config.yaml
horizontal_flip: false
norm: "rmsnorm"
norm_position: "pre"
mlp_ratio: 4
inner_norm: false
optimizer: "muon"
momentum: 0.85
orthogonalizer: "newton_schulz_5"
adamw_lr_other_params: 0.003
max_steps: 33900
epochs: 119.7
final_lr_fraction: 0
adamw_weight_decay_other_params: 0.05
Rows from block 5 of a small image classifier, named by matrix and row number. Rows with one number belong to one neuron. Each number is 128 + 32 x the weight over its row's rms, rounded and kept within 0 to 255. All counts start at 0. Numbers have three digits each.
After each neuron's rows are labels from the 100 images, of 14848, where the neuron reaches its highest value: "lies over" is the class under the peak; "strongest on" is what is common among them. Only what is clearly more common there than usual is listed. The data: rendered roads seen from a driver's seat, with toy cars, trees and houses. In brackets: how many of the 100.
# fc1: MLP up (model.blocks.5.mlp.fc1.weight, 1024x256), inputs 0-255
# fc2: MLP down (model.blocks.5.mlp.fc2.weight, 256x1024, transposed), outputs 0-255

fc1.360:066121143086139101124123132200110137150154100137127065091115187158190143080132120181153099076144158098118096164078121106140181088102121123114116130155191097145160123144096137139153170150153135110042146154209154124098088094140097191083121113153084117146124179140133114122148110142120134146127153168120126094091135120083140136095167090119106131125114139177149128118092138166098158116166108115091138141178141168100193172102145155074102102147165121128147118097102131190110169112141079164053105145114205118129142136105156114092118078117088130056114105162090150109136130199120228162201130110222138111179114113092174167102189125076128125110127073106134101139093126160135116127135166139153090164158149126143148048140100107145125129155113139156151124109197125134095139075138101
fc2.360:153141085168138079090112156089143139139115115148112178189161097081068126127042138144125131173113088098090085068105103108129074158168070131126078171151086098131149170128170163168119083081105071161160115096207089170152089112061117080148112121083093178086086129116148115135115177114117182165155133153185130147165121122124093138139143122131107176130114157079122126149180129132126138160096170167111128123111159162172136078088118118126152080095096117083110119137130112069137118124081131112161117131139141144127119096061143123132078142169110149146115103095061133177101132149090115113070157140112087163127073145099128110165106153145102190118185143161132065103147111123123174109129107132110085095179109074133141137107219133197161093155163108119165124120126048172128128163167132
lies over: road (79)
strongest on: bends left (82); snowy verge (66); vehicles: zero (31)

fc1.323:134117157114127144096143085170130086108151146118200121124159140155097112094189120098137151112144141155120132120088100175153176127154175133138055144231129163100154134164122169135114118144066168117114165118115133136103108105163172151087139121171088205159140139146169115160059142184139156156129153082139130139115072115106188122136151141118112145152147027159157109161112173110158138161108140084125147134120123106143110152137116118143124165134125075172089113089141079149158091081074159176135165128140107130174127112131137143122164149058122078126069110110124091108134147118191117138141128132118090052156074104148147062151097089191070144111138157141154048184139112159182165137110075072154143144148123128140119165092121046197155123117058108085157101080125100119105100141127129
fc2.323:094095104180181116107157130156173154176158090111104112099145118095172110100090120088093080184109098161112180112122126168088105084117050164216116122115178091124068133080110134121165178125165144070133146118098156123107109149148128114145112129092118129149142094104138159132072136155183071100162154150129132128092074142137128093181170136112082097112156168083111098112091127113107165201130101157190112145111100149089129168101173142144095119169148074112201043088140151082075108137126082135119161140115121124132121127128085101144072111182126145158094097126177129133108148164106112111095132058146137095130122041093138150170092158114141127107121131080115192148128107123152172163147119160146124138132187190105112077135117169118112127103188171094147108136179121105110140082046152
lies over: car (55); truck (38)
strongest on: vehicles: two (70)

fc1.332:117121147184141095107052164155123100090219152101032146140167118117106182120160133159094077106133112127061125150138147156122102125137179116149068149146102123074156116210198136132150104097180158118092115117090185150159146130149136128136141150132074140068123125120124161086111071152110145127097127121110153123132143096105107161123133134076108132085108120098119118128101112088084160119145084147077169080159128211126102125101120102095156099115154131104165151145158081162129082169138159184074135155141121171170154100158139090101156123092098141131136113111055130162097164098110096183097170129166117184131096162165115137162122085187084090079103165159102166176165126113113148072135107127167112103106096102163148100116205120140083129102191126182117147156107119197126105069119136
fc2.332:167090130056174133098175147128182079134105147140157099148103171128148131132184149111188119148127124189113153122183110147092158152114180166117128152118075166211080125135079150072077148120137100161146125125133072103099131112153086116217145182123093077124123157168193156174119084143123200128089109146122154147125120133172130070038136130145126096135101131178084095127160173191141147119098167137138156154150152159118116167097133117104109151140092103178105162207155139090160161055132111085137124157072195163107149115074156105143134170089128078123099163125167152160107152096142132178178102089055125119094175112139122138117109094073120113160145143138127120101079151156132122169130132099117072131120207092098097148140146139196148128160127116103142150144132131125139098115131149
lies over: car (31)
strongest on: car (89); vehicles: two (74)

fc1.138:118142138088155148154208170165117125092106140133125060113159165147137163149128154159106113099108148203121184145093115095089171129137108085141178149127107112135107090149125104173170109172112149117099080131120162152096116085153163079118072143132164131129120125158108161110104088155137090163134134166153158147081116136130116124177114188119113161142097109112162112136084159208147109159107111135088129067139115109115163089093086140056120107164115102147081154141127120111170126091117154064040108109190158089144123073089183130092115093160185150122153096109161140060147132095067153088103184168137096133089147095112095098119162127157163075117161114130091153086063179146162172159132119127059122116064160131214124112116131147133117152053147102142151164105178103177123113164090110
fc2.138:091136065080052194088122133167093164148103159163080152135130067111141130158085146130115136072156092085178078138157110210173123119126089095109110120112148154170095110136107132112107143094082204101117117152060096130165117119152079113132182123108166138127121171084115132166142121131174151142081141149104095141155153133137145108084117129144157119172183134147098187116185135072087128181126099110151101160109092149129080146062110120174147155137167108128172190136122201171084114195130045112089155120065113101099153171125137112105163107104093143076105166106134122143149123139159124151175115103072141158156052137130100167132123127140052112122137145119144112157153115131160084099127126154177132132085110139187134157108111140137140051139149118168092085131119154067143087133183142
lies over: verge (91)
strongest on: bends left (74)

fc1.582:117098119192124091166127144106139104167098116110105132148101112174089142173053118103183142078143147101102143156111139107162113187120087125169102147105148060082135121118120126153148083173132068114107177164170143123185142095117148115170193137156182135135133085199161163133132122102157174093162091150182141164147130127124061124115101095156107162106082104161131121143121082154155125100097148092179129108084138132113089139173127139155078125089107103157122104167142150109098113136173093141187119113102103139179155124099079127077062158138112113177130078127099079085127092093095090178115148180129096054093135112136117109102123169206145107123103156089164075202162061134139098133077107147115134095142145152123159113159076087136083123085161138109108160125151092116132073159202191
fc2.582:108115129080072152179231078159169116173160111199112099117139129114134100137157139114082147157099147104146152129029159106089081111155126119112052085142101163142117086155081120154125068140142172153093148169072114161095135141135118144098170137121164148100164115118164161179186117135064139117094125069185152122151150150179117127160090120151179129092107138096103183120102099123101154131136106124100129099085124131083113100112185081079099165158109159108110127104155085129110167106135183077096154056134113113082162137163126090168199204143140171110163123109100113120138105110110162145096145167198110073053097096155090122116131103122105127133136134100133059109112135093107143079154170152127157180119154160115178174092135104121139128169184160131122099116130130120121090162140154
lies over: car (83)
strongest on: car (94)

fc1.104:121140106126154185149177137143122121150146155128115170090116102174159180122138085130131124104189166159142079151150087090130103163134083107144124128138122053101185114106130164152074122106152158126100136170111128133132158100140154117095187156116134163170177081118109115177154119121168147124144093166186103107055129109095104166091139071161125152117149108090130108099167170169130112097172138140182195058115115134091198136119104118187127119086138139118125091230093124167146107175169085086118132147172170124137141084124058092141164157122101104125120142106099119107169117137137060167189133132111067067114188204092166154073077103111135098087073095130093177129116135123127110082093151117109128082162111152174105113165110111209149128075122138142105113140139125134130079167102095
fc2.104:127076118165149139138102085140106067177131121149072137120167118133144122134082180058119115184132129143128130114133177111081098120128118129121040110106155188149139128136098140124139125105107152092165066152154097161108100089066106091164173146167118137145154139121145131181114122058177115147094107132085146083131092138128122106193194125131119181109015155116171150135111113105136187152184196159109075112081130136097145060133139093120105119093155150149092175144121138134155074081123162097151095131090170129122185110119117094081173094117097165205128171128157100164083154077055127120185168104144118111147107038129132117084088133125088114118152166148120166135171120073125100098136134171135117157107131174121119144137142072088109141149132123165075112132150102076146100100107147
lies over: car (82)
strongest on: car (94)

fc1.707:102107129198150133122121097088104103127106159139119122119128111135139097126193141125185156090110150186121120106096148172157149194138135172165158092104103101067107146168125155142175094109155147135113174111116109110118088113160144132117085154145132111181176108102067129126075144160103158128102139147142144111088084158107141078131132063115133099159092152081134161179074177112160139145149176126153149149171123081125103111134138167116157081170112080165162091147166157112108098093155136082151163157171063098113113121147086106101114114111138148152106086204110068135107109098106056138112142085164103087088113170141152120180129132103048109158048115105126129147157106227093140094109123186080121168135182115143143114122099116125176078211150159145137096140136072216127094161104162
fc2.707:101114124111139152155114120003103107129080114087077112106138126134147111150110118132088161110091116124144147144083101061107080121102106094183151148158144144104143174130113114138106125185215070195123116141150140128140169150134120143130176152092079112101120109122147149239161162087135122133102122108163157126163149137109150117091136114107146102145109190113110111119133158086065159165102121114086082054070085096140099105153188114137104125104146133087136154139152124124197137152095155139153133113087178185097103128142119148193136134180152098099129137119185119147139153099156128185126161173116175068128124099085091086131174084141128143137110126132113130116108093129136176177079160120153192152132093175141144161163150120119096175140142175146100108153054160186148168115060194
lies over: truck (34)
strongest on: vehicles: two (67)

fc1.426:114116167144163164111155156206187110087129109133103109133150155092158131150112117130123146123152127099177130155111138108116102178143099093118147193217155180141167102145135139103115146132176133098137082117111127118103127150077175152080126106110130115127114115166148103108096131163096121104128139123137103093128114139093124163114117069119131112145062100040086123160104150119091150109111116144155159114123092130155147128125143093175104136143119074102113159148123121104203159114117061146163107076164143105130117120186135117174156105113088062211190173178112129025144119138133160165094152087113157142072157074119091150081094081091110132164081070113042174095107112161120087114127134195141123057143122125117142110095124094180143086139136142117186124138183177163091141061098180
fc2.426:170133169173182144144153144209102114133113169118147122103174104125130091106120133126117125125151147173142116095062125080171096061170077160121054101138166125154156108113127135179123081139139115139151152118099114144139134099159170102173231092152161143119225125151126100099103132127147147168108130133184107114114100090114109105175173084178058123090128114120054126130114112146110139118176127085170113125159127117124089150136144090161043165156124179105096125113130168162109100141126042116174144112049159108122167120071112161111121131154182092168132148067191124156133119102096112149082133123133096078114117181100101140105152202064147162090126169088095109148114149155130164110114156098147145072130090130098150125120133079143193119124158107081110156120098088133123077147149138
lies over: truck (62)
strongest on: truck (88); vehicles: two (69)

fc1.100:166119124146153141095133123113115046139054140124127065149123076146075136136146151163082149112181205188185126183122175196157114130137122102117045112141155154121130077162094124115072129115099161144161120166091138102165121158127154149117160099146076128081178193109120109162084142153150131088145153102114133087119095123148165144136139134090145093151135122128095094185143073141111133148140079155146137122138159123124125156137116112128086098114121109151083082160095157125142105123079179103148165177102130145079194106158085114142138071071143211157173133129083141150184109141084120120139181170125112103097131097099115144124125132082111111040130087120126134151180117075202159080123056137101165105105151097106147126112206122174142152138144135068075116133122084109099093178137123
fc2.100:103133099111120109121132169062152123149089137098084112117148187139089076128146117140135100168159134147122154137144114068152114132112084104153109119138171130143098201092149141218172131195136088072128207177088147110169066086106110149115080129117139120141139096173101111159106172110130163128109099171097144046103113096148181108147136071165174102128068111151140124146100104082108121151149142194125023126132091178116130102143122134161162143105131120094150159101180105143152093102131163054118124130157154075130128087157116114132112170074075116080120173094145135101132138139140097125128162128122129116129150182130137201106111152200112171101182124187151114186110161105122118147142148135178119113162148148185134221167112140094118121052134171131147098127155093173103133106099111
lies over: car (86)
strongest on: car (88); vehicles: two (71)

fc1.747:153176168166108125119150178100140112101164100119086153165135117098153161087117136095128103146125133096096089101136107115140150140137120191161144101190166075121115177114123115142102097120201115113151148141086091130134149099106128134119140124145177158157151146149122136126081175157137095115099093097048169088190120149094112154143122065140105143115155105141117139140191085126157121105144171098107134181101119120094140148108152163112146154142033070068125073135133153133068125060155168133168137172183137105121160115110095087144122134105139134125118150145087044131157168218085135147140115071189056119092115120106153137110092129094074061168103091088152103078145127094175134101099140131127114087176111177105151130205135122093096100171161164081107111118200091182123183110110147
fc2.747:108096089168212117154122123130088192151170153125184154149124082133113065062145097124174027150109159073070147136089161103188117156128124067127168177123123084142109122125136088170160108160163143155081140180159100132125119125121173123088177150115154147116120088106109072112125135150147126172183149097152115143116159108139102149157136179097127152130141145148124139077155085123111118101137132147065131041087181140160173117139094087163119160101144144116166191117085135212174067127137084098092138188200116128103072062147122152140166099168096125124146107118162153173127121162155157148095098141131152146161099080162119177105207166091133137125100150178122087137130127127127178098141182134159159125151091131130144165159214148129133126147143138159143121107130150119121135098105131
lies over: road (100)
strongest on: bends left (69); vehicles: zero (46)

fc1.728:157148154209108059075144076137114103091115108116144108109116123165150127097155189075161113085165116172145125150169176148201180117056116169134074092206130095188128124079162165150148129161221218095106137150123196117143107073146102130087133103141132170139140109135155122086153113123113133196121162132121171132170119100156102128156126045123067148128141116071094137141101100135201119165129138100134135115129163124116136118124066146075094189103128145123097103105116134157125114129098152085136149173164166119145112115118143120097100139155093159140108148139091175088129133155142151126112161177107075122090113125147132153111112095114151119160168101154101112086054199060130126082078143114121129119147123111189182119179081133103074104119110118121122153103131133116118169086094077
fc2.728:137142094119116139098141126113110168066124175156142152134083151128077101128090164140108114112109134081115136185104092117109132153167079103109255116068132132144085127124118093083167197125145121095132138129157124170160158130068091095157129114088147157114140146141015124115158100147206159088128123118072119129153142144213160209140116181098138135119140102158047145095129164098077091181111127182100082123126151150169132147083141178148122167116148099144155180186150127156101181133151136149085157103202128113156144156198143149145139112121149099117147150179166151116100095106094122196118102111106118193117116127154110125084144102121129079154126163125145144107224141159140145131163131071170136090117136113107143135095183156138115129128116149143156164133131108120150113101122129
lies over: road (98)
strongest on: straight (95); vehicles: zero (39)

fc1.103:185146186189135193085115146097158173111125124120108097135113135154039149091038115139083089168100117047159114125165103156079118176131145148154158140138068090099090125129105132095106104137178147164154137084155179164082124096157146145116100112127126131122140113163130124102100135103148082188107121145120100108150130100090133173106118091119099151117108119092118127083145112120156125103133154125138153066139117106145101168111155112098125174151207102134111106163150157114163165163095113071139102127107169073097059134129073140124089136100147144198129153150197091110132185071096118173076199119113109096109146073144099155091117105159095128156115162080120159071191142148135087102152144217142152113140122106097105113081144162136142134107153178093177129139167088158081108171135068
fc2.103:133126116116133104151112104138105087151099127125184114111187105086127100112064114194145135135138125185143099150059184124171081147134138168095072154118171132138133171149146145110137166110155089165137139135100061113120117169126046119117140106089156134136113125226116121092122132147122088110135132149107122085145059160140166088114178060183039109182131148119073114120106118143160103073085132136112148139167109124157064117118143097113031093077112146108154105094114086122150098111091105110101153111089132135115130152124191069074223074148143099173144167110142105133152118126152137093138107137183091132138183134145119145126104142078133182057117148174133108134132085169143122070142169163131081119153115131169151084193061123143178146127117146094087133151110146101117117111145146
lies over: truck (68)
strongest on: truck (85); vehicles: two (76)

fc1.361:133117086121130109177181066147105158156154124101147167156116133148092111114118169118071104123091170108129135118187109179129099103118114147112106163132132147138104137115152066119144112143132183139140141138164144120126110160121120131094106101141111183148127182136105090105161110089136162109125146135138094159131161196111148173188179102126192142166121180092101143132117146178170169087182160114142123130169104130190121115164211122064135123133120138145056112138096095087133180139122151134121149097165170154144147128083125137078120073195161103097151162165111179094113127135137140072089193117138101140079173170030137184129128058163117096170146140145141160136095134100148095137110103158127145145133100076166177178111049139159150153133177142143073189095180097139078055066133143
fc2.361:109081105150081164093150153096165125188091141127127145140117093149125103098083085145152104073164000134110144099201150118142163139133131120119081120159134126138122117088096110121118107153150154138178179185084102107163171110082160110171127124089157107081159115127137082112089105118189126117132147122081174069158162115099104083094107080148172121142155127163164154145087141135099130101128151115137122155136181139129185107171169099131108101119161174115131155033120100132099074113158118120177104169081124138117111189070087091051191091114136103178147126121134130096140152107144089076183134153116156117179122148113154140116132095073118173141111132164093084127172124122132130101082089074165114117124129124107116099136113141062061102081088127169126154055111088174153115121143133
lies over: verge (55)
strongest on: snowy verge (66); bends right (64)

fc1.658:125124116118096075141133128146128094100093082104119149093115130104080136155142121127145100114156116139169119162164141143086132100137145113168192092126150059134127117175134183096060125095111172169188144067112144145083230051083117168222085098111121112173126126153111152123096139169211126170147147117109166115075119145146109182086140106173190134155098134092084141141098118056155168111114174127127101099101118063105154116116141177130100084105117159094046096141129085125123109123135151116188186099128172114139152134104155192095126072080149106121145119112145118140174138115119152164141120181154148167078133073167135143191127172078177121127150133145106156110141113168112163122126161106125089146119150128134096125119153112107154191060105153131175109101141133115142088044139138
fc2.658:159113105109163092131149123086112119157144144175102089189140145113129132143130123078122149039098105178111132072059106129125120188106156156095091194088154158129079100097086134174129135147133092098113143189202097162135069142140108077042099136098069143137076098140143091167093082122141107105107111110191147137132107102103187151128165110117099119120124124179175133122142094160146082134109079124110163136199166134093092152113093073102141214075107092125126106129143143113102166141095050149077173175107091109080100135112093125140115148147112085104132098104150126118101119119107094064130101090143181168134177087134143166153072135123098155123077140097093139096115171090088107114132086104163162173136119125144137121118103077155112096162168140105069103135136106055085154156119118
lies over: verge (51)
strongest on: snowy verge (61)

fc1.164:093120092151128137160139094106152128134136086147129165135156123102100113160135177154146156131128103096171175102086109158080143102105130087138066074198120116149171103134134049110144153047127141142107154140127131140115149132117113138087162186184138232116092149115124166115119168159165150111100151080122097147185139147101101106081145041163150164211116104137131091076109124144173142101098076133130124154139139097193111111140140154138177102117166212129132122135130113090155136083178224168148159127173178143083140128141120140151137144129114053133133133087147142112188111134137178142173133135165150117090120111170151099105087155144106142153107089050129145139120096108124104058158165105179109120176140157129108121070160101122093118126075086096119128112142118150088091220117100
fc2.164:116121128084078070189166107132065148123123111132100149131085166131117180145157123123098146137163102137095159206176166159101162121116186101090127129135097106151086111114160126185110117122134152136201147134146157082162143127149162117132086095129138036094126130161147085130068136105127185107152125193118139092111073122112089144094133144109138161057147133107176167153101131129114181207153118099090116141193091151095088141116092164131121114099164136192185116074094124133104078147072102137106150140152139135087118175159132161156157112158145117126110120138181132131115180146159102073070159112093117124129064136131147187141126035142117098147145089168129104121094113132103099101084126081068048129090106116085083138098178158142108094114133183107143090129072118102193136137126133
lies over: verge (42)
strongest on: double yellow line (53)

fc1.186:106121108160156149127133132174131189077091157108151182162164091154129126133162129152152135066158124110129086152161115138125118102116111093111093049113152090178110075163127114186101129159135179098141103065105123093127115161101141085073151148112097178106108084115135144135144109117074152106113130178159102149091131053131187158096136161149161092126120138061138101110171201137114137119125145170091135121159098100126136147158071103135107122116179139095123141148229173128125093120098143167128128165157132129142162116116076082144179151134081082197096146185146104150182067100105078172095134175108066143078169098173165173133073132145142075197075162176077104089163131131168126048145097128122094135091109130102135148167186114141155138094111101118131110151156147144138119154127159
fc2.186:087142119111138150165119113078163110126112139147117111088154117169144166148165158119127125172201154170079087108130110107061140105116143176122141123109126159111139111119120122119115125107084130142161133152074152156096133138090127081162137171161147151145131123168174119085118116091102079130077120119038118102071060205155110093141139094193138127096141127124132114121122119107174151164160127117123126247077119155143120154076142165126098114099145107154159118153148169164116144141163126113115109103104176198099157122141083163125115126099114195151176124179093120129122198155079116149139093074178136143140117102147069046113105206137148076086131125100138123139127064073100089115143190086133151115116131163215119077107090130138155198108101141156145108098200123133134087091086141
lies over: car (34)
strongest on: vehicles: two (71)

fc1.294:096108143109100116155136114104116183143151152190077183161129105166079185121162168149112163121080105072133081097118136120155123171144108071142126108137091110113196117163107116117134122168103139124149075146110094063061083193105212090087117113108136051127154140152126110155096155098053059143137077170065143113131146142098123118108113154115190105117082167158099062101104135162129103117105093143146175053161168113132151111104115133070142106152087084139121181141191143133110170136107118159138145097145125101144137126136074147120148119094152184161117142120166179184101128101075197124099130093159151126079177104136129181124161155058085094148119114176102170145106134100136097149101138134136167119142129112189146126133178144162112125065102153167180140127159130158140151148104173
fc2.294:146116148134074116146078153113134107097131221135085183164108197125147158178153140174140144144053071153158087171091210162149076146159139133138058132147144130132133144094135150121188119130166110141121096135165103132082154164109060080143199095160130111124136142110132158140044161178146163158128167097191185103118131131110156101161109080112180089164089102061124120073122156118133115148156127104115213086121098144163103119141146121158069113098122132125154082128077150119164106166084070111118155128141153148174128117074126084148123100138186154134102097095089084134145136105111130130138131125196138086112136094155147145125165102121174111101127123118195128086160118197190133111099162092088139063115092110173130127093118143126109120138133125105132121146077146186104092138078124
lies over: truck (81)
strongest on: truck (91)

fc1.688:089105124151154096153086114078088076095112139099177148154200170077147147140125122121077147164183103123166180184163142079163102118129115179148110163160143139092152106109113150114121103111168177101188115135141110164145092095112120148183148140096108109172151144142129165190080117149130182162144085146191165102131165134088068127137121133086130130183155130140173170177138179132122101094126132154111102125163092146144165136155118179143174144106155126095095079090045105144102143116136113096163167123109137140137072146122136110168130092134145122111142139112114097109181129215125087144136110087102047169096148178141220139129077128139169111076113197108130115138101107088109160117112146025144100193143057123113124085067102116159113140130101161121118124127180142156090111132117085
fc2.688:137115119116078096097157103068100101119108095091117068119079129149148112164145180084039080158156118119177181091139173135126129132083132120153112148120132137122124063141155198209172195138130142122111103106138137151124082095162097125122180147171080158125117091158096135141133103126219075073144134139152169074112161121100172139130160114072162106133190168138115159114122102146145125109167177052104186158133110048112170117097090151118080107119121108128155080161117121075163157165133154121128076152153199146167082106088132125142150139160120135100091124122188150133120130108175086130083091095109107087148121107118184154112113161135125102118109144056093153114144191161169100122133079092130121147105183123129119117137114091125179126094164131135141095095178084105101099092131195
lies over: car (67); truck (27)
strongest on: snowy verge (63)

fc1.184:147094150120107093096102117128136053115144131144165115152181147156120097130165088075071186117159105098140131146123119158103142104176095130200121134161144110097148102135103116110140114112132144155128092112103153130150150107119150102091138134097188119124132129185177107133170103228244072118103100133221116161088123065122112155105116165104215122084081166155118119132126084165134089147126142091145188107127178101104148142168167097136098100188116083115078106173117151180091136118071102139135211129111074113130109138133096116146154120126138162112120135157098145164119087139131073132157080118148151184136131131166114129143093146063163079117117083140109158100114082176183124147142121197104150077134145120117119150120146115107147125140041151174126146092166088197099097130141102
fc2.184:121141181177170128076117125030180131086102122126058226140155195118121146107107112118072170160150096095201138144161117133131126102116167118135106123187153116137126111153089142147103139090178093101122121129123089141126142109102127091057087196123121110140098120143071152171101184086169081134112102158131138100054097090105111096160161103135201099150143129137050124145146091142094074151137089134185128098115108153114098130107117131126103056125123103134141126102128127144095120185102075100205168117145141156110159126116098140060104137135149105160081097100104120120123075137108128063105156095191178126149106122094140141111151087144132082110134136149097197146155122117110100094080158136122108045098122102118135150129114089120207114143081129131155106070153120142121114174089158
lies over: truck (93)
strongest on: truck (98); vehicles: two (71)

fc1.47:120158170179177169034093148151075159129161126160115109114167128127172136148089132157141081123179088117136142134157108076149067111123139150174109103138122154192159148106166132166134180179130157117136138062102133157127177114093091162125122133128154134081081150132106097096161073186097136078132088145143090154126122194112081139152146132099123079170191086105069151164074143176126160182156178155154106189146050104159190111077114143137115111078135118138096126072143151143141119086136119134153107105141100104110127130148158137133109106132169120159153138177176116130139132184135077115168144113112167112107118085143118161091166148192091088115146171206097139176116103067124121101138093148082149127153199123102161119046127102117140105165137130135070145058121138118117120073131153
fc2.47:187142191105057080098123160126142124145123145099050124142071153154132204101088099138154099143161106137115114148146109126135139094148178129137100097147150074099112140114155134097086177089104080096120108145146086072062115141136154103141139155131181070138137116190147134198113159123130090099125119118179104127118131104104090124163122126122117150138121087125102162115154166147193182062110120131113148092119131102079112123108119215144081136083091096148183092158094127127131088115115128161103204185152140121148111147098110098141088203196095112139117098100065080098157125113127180098169123113100118072181133132144165143099135125134150120159099122141124189085115146107091067099072149173080176172116153111105081085083070147148072144121140100171139110130148085138159141172066130
lies over: verge (68)
strongest on: bends left (75)

fc1.73:118171168134120130132129150096153153082133102146070140162160152116137134130110150151108126117127163132191084085117125099184126128127100127095123125104147138106103116169145148172112164136124132121075075142134166168129162097140104130142131138119076147137107142081160132142101153186094111127050152090059159076175165131161146214113119105076119126088155100147115105100195108106176094128117115130114089165098106108113138137158151126101177094186079130053081062122077059122153116161140136173147143150161171102150160199132145143090104122105143136103101045169106114132129133145143187128120099107105116145111094125153115164056152170086166136108125139125176137100131137100179116082116131185123087115148077119160163075121126144084063092218206098107055103173122111193146147144159090
fc2.73:115125157052100163181162156119112084177104121119168156126178057135102102103174142108198108188089153155162161168131137150124123145136163106151188132087130077117130119136114092118126126094165096109109103135083124126126129110121123134092075174163106157104098118145115136095066137150131130139222096181157106166207116114170116072209155123130120141200126150125103171155154160084186150120124175124150130059152109131068162111164108196095131137100141126173134079093101114139125162078097216170068071112125136145063157129142102123135121127126043103157106157182138152178111152188133133184099145114130109095116091166153126096138153115128114124061092167127156142082162136116086113108147138134167117102122172088120174170109077086132120148121137133097129107093118120142160145105089144
lies over: road (99)
strongest on: straight (74)

fc1.246:158096173151145092109115148124140103134148097144134181152164164112133142122136145089104144098150087172136105190099107133080159164119088155196155121119177065150124137138141072115117114065148080091093087101159121133092128135140137143125114126154125140115135132220116107186151161115143121099057106085175105074195170152066060109099112117123171201186096154089185101175104137145140188180148061187174101152144140147168174118160130090102091104105159163162128096121183144115155136164092087148177122106144112115219121134134153126126203135108140097181110082082121113093125150111174093144129109114110140144146150100157149107142146140083086089189163157113121093112148087179206133162100119112136104102090142133152097175121100174101124161127069125101127116113120094129148128066128125
fc2.246:085082147135121132071155121134143115042135200161081128087162099116141110086169154125099139113126119110185069079072147136107041115119168112198124116175141191101165080170088141088135105160150111113140141155100109121137078111085193109132116178115132134135163137137136118149135118163153172124139127143124137100090109130135141138178161099078085116069088119086077164093124134101085169128125114109073158116115111103081146095112132097100095123147102120094088169165100154106078153193139125165103124130064149172111173129098136144132142151150114133134175146114120120139137133115069089088177146112172131082150125124166114107102116105060071082112064094119082136126117146101112190138097150087161125170100188125127203093092126095181108149128138163132133156081090128157146058204152060
lies over: truck (89)
strongest on: truck (93)

fc1.527:110113161139089143120147109173160150147120171134130078166099187121178131154139123114128093116112066118114124150075138144171085141146105098072144113139094163097165151130111157136145111060116149097156094079077145089132127137118134193161146125148124117129164139107152104093084143214136114161168154166120143127125156148151160161174160136157123089114100095145068157085135126165196132138160133080165124160184107143137157121097189099174079030120137099116114147138090137141170138118157080134065150148134126117155123034112158145121109136093092090153150166146126128127138122121217137171165133121113114142100180106113115203026073115112103100150115042088063181127137157109091141096100125200134150089073141125167083151137112128179129121171103123118143136082161153090108108129130176
fc2.527:152137127132178128154089119191094126088178150183166117110148132137109144099158108050097115134134150181153101060116118095080151104142081160038114156099148127162116152109130144148098107118113140147096139169120124098108137128122109136142183103150088133073084123094111147119069193096083131173067119151167157166114109142112095198151156102153090102124103111068133169160097105153101097117112115151156059092163139158074114135135112175170113112153145177108109065070094114165149118141157079159185199122093130100170136131162126134131195107071079100098095169073131122142131115122119189099150056158119189066190192169154116116182117138111129143156137129147128121156140122119105121158136082101147110098177128125144153151121179103124104117109136181091121121151186066187124117186131133
lies over: truck (26); car (25)
strongest on: vehicles: two (70)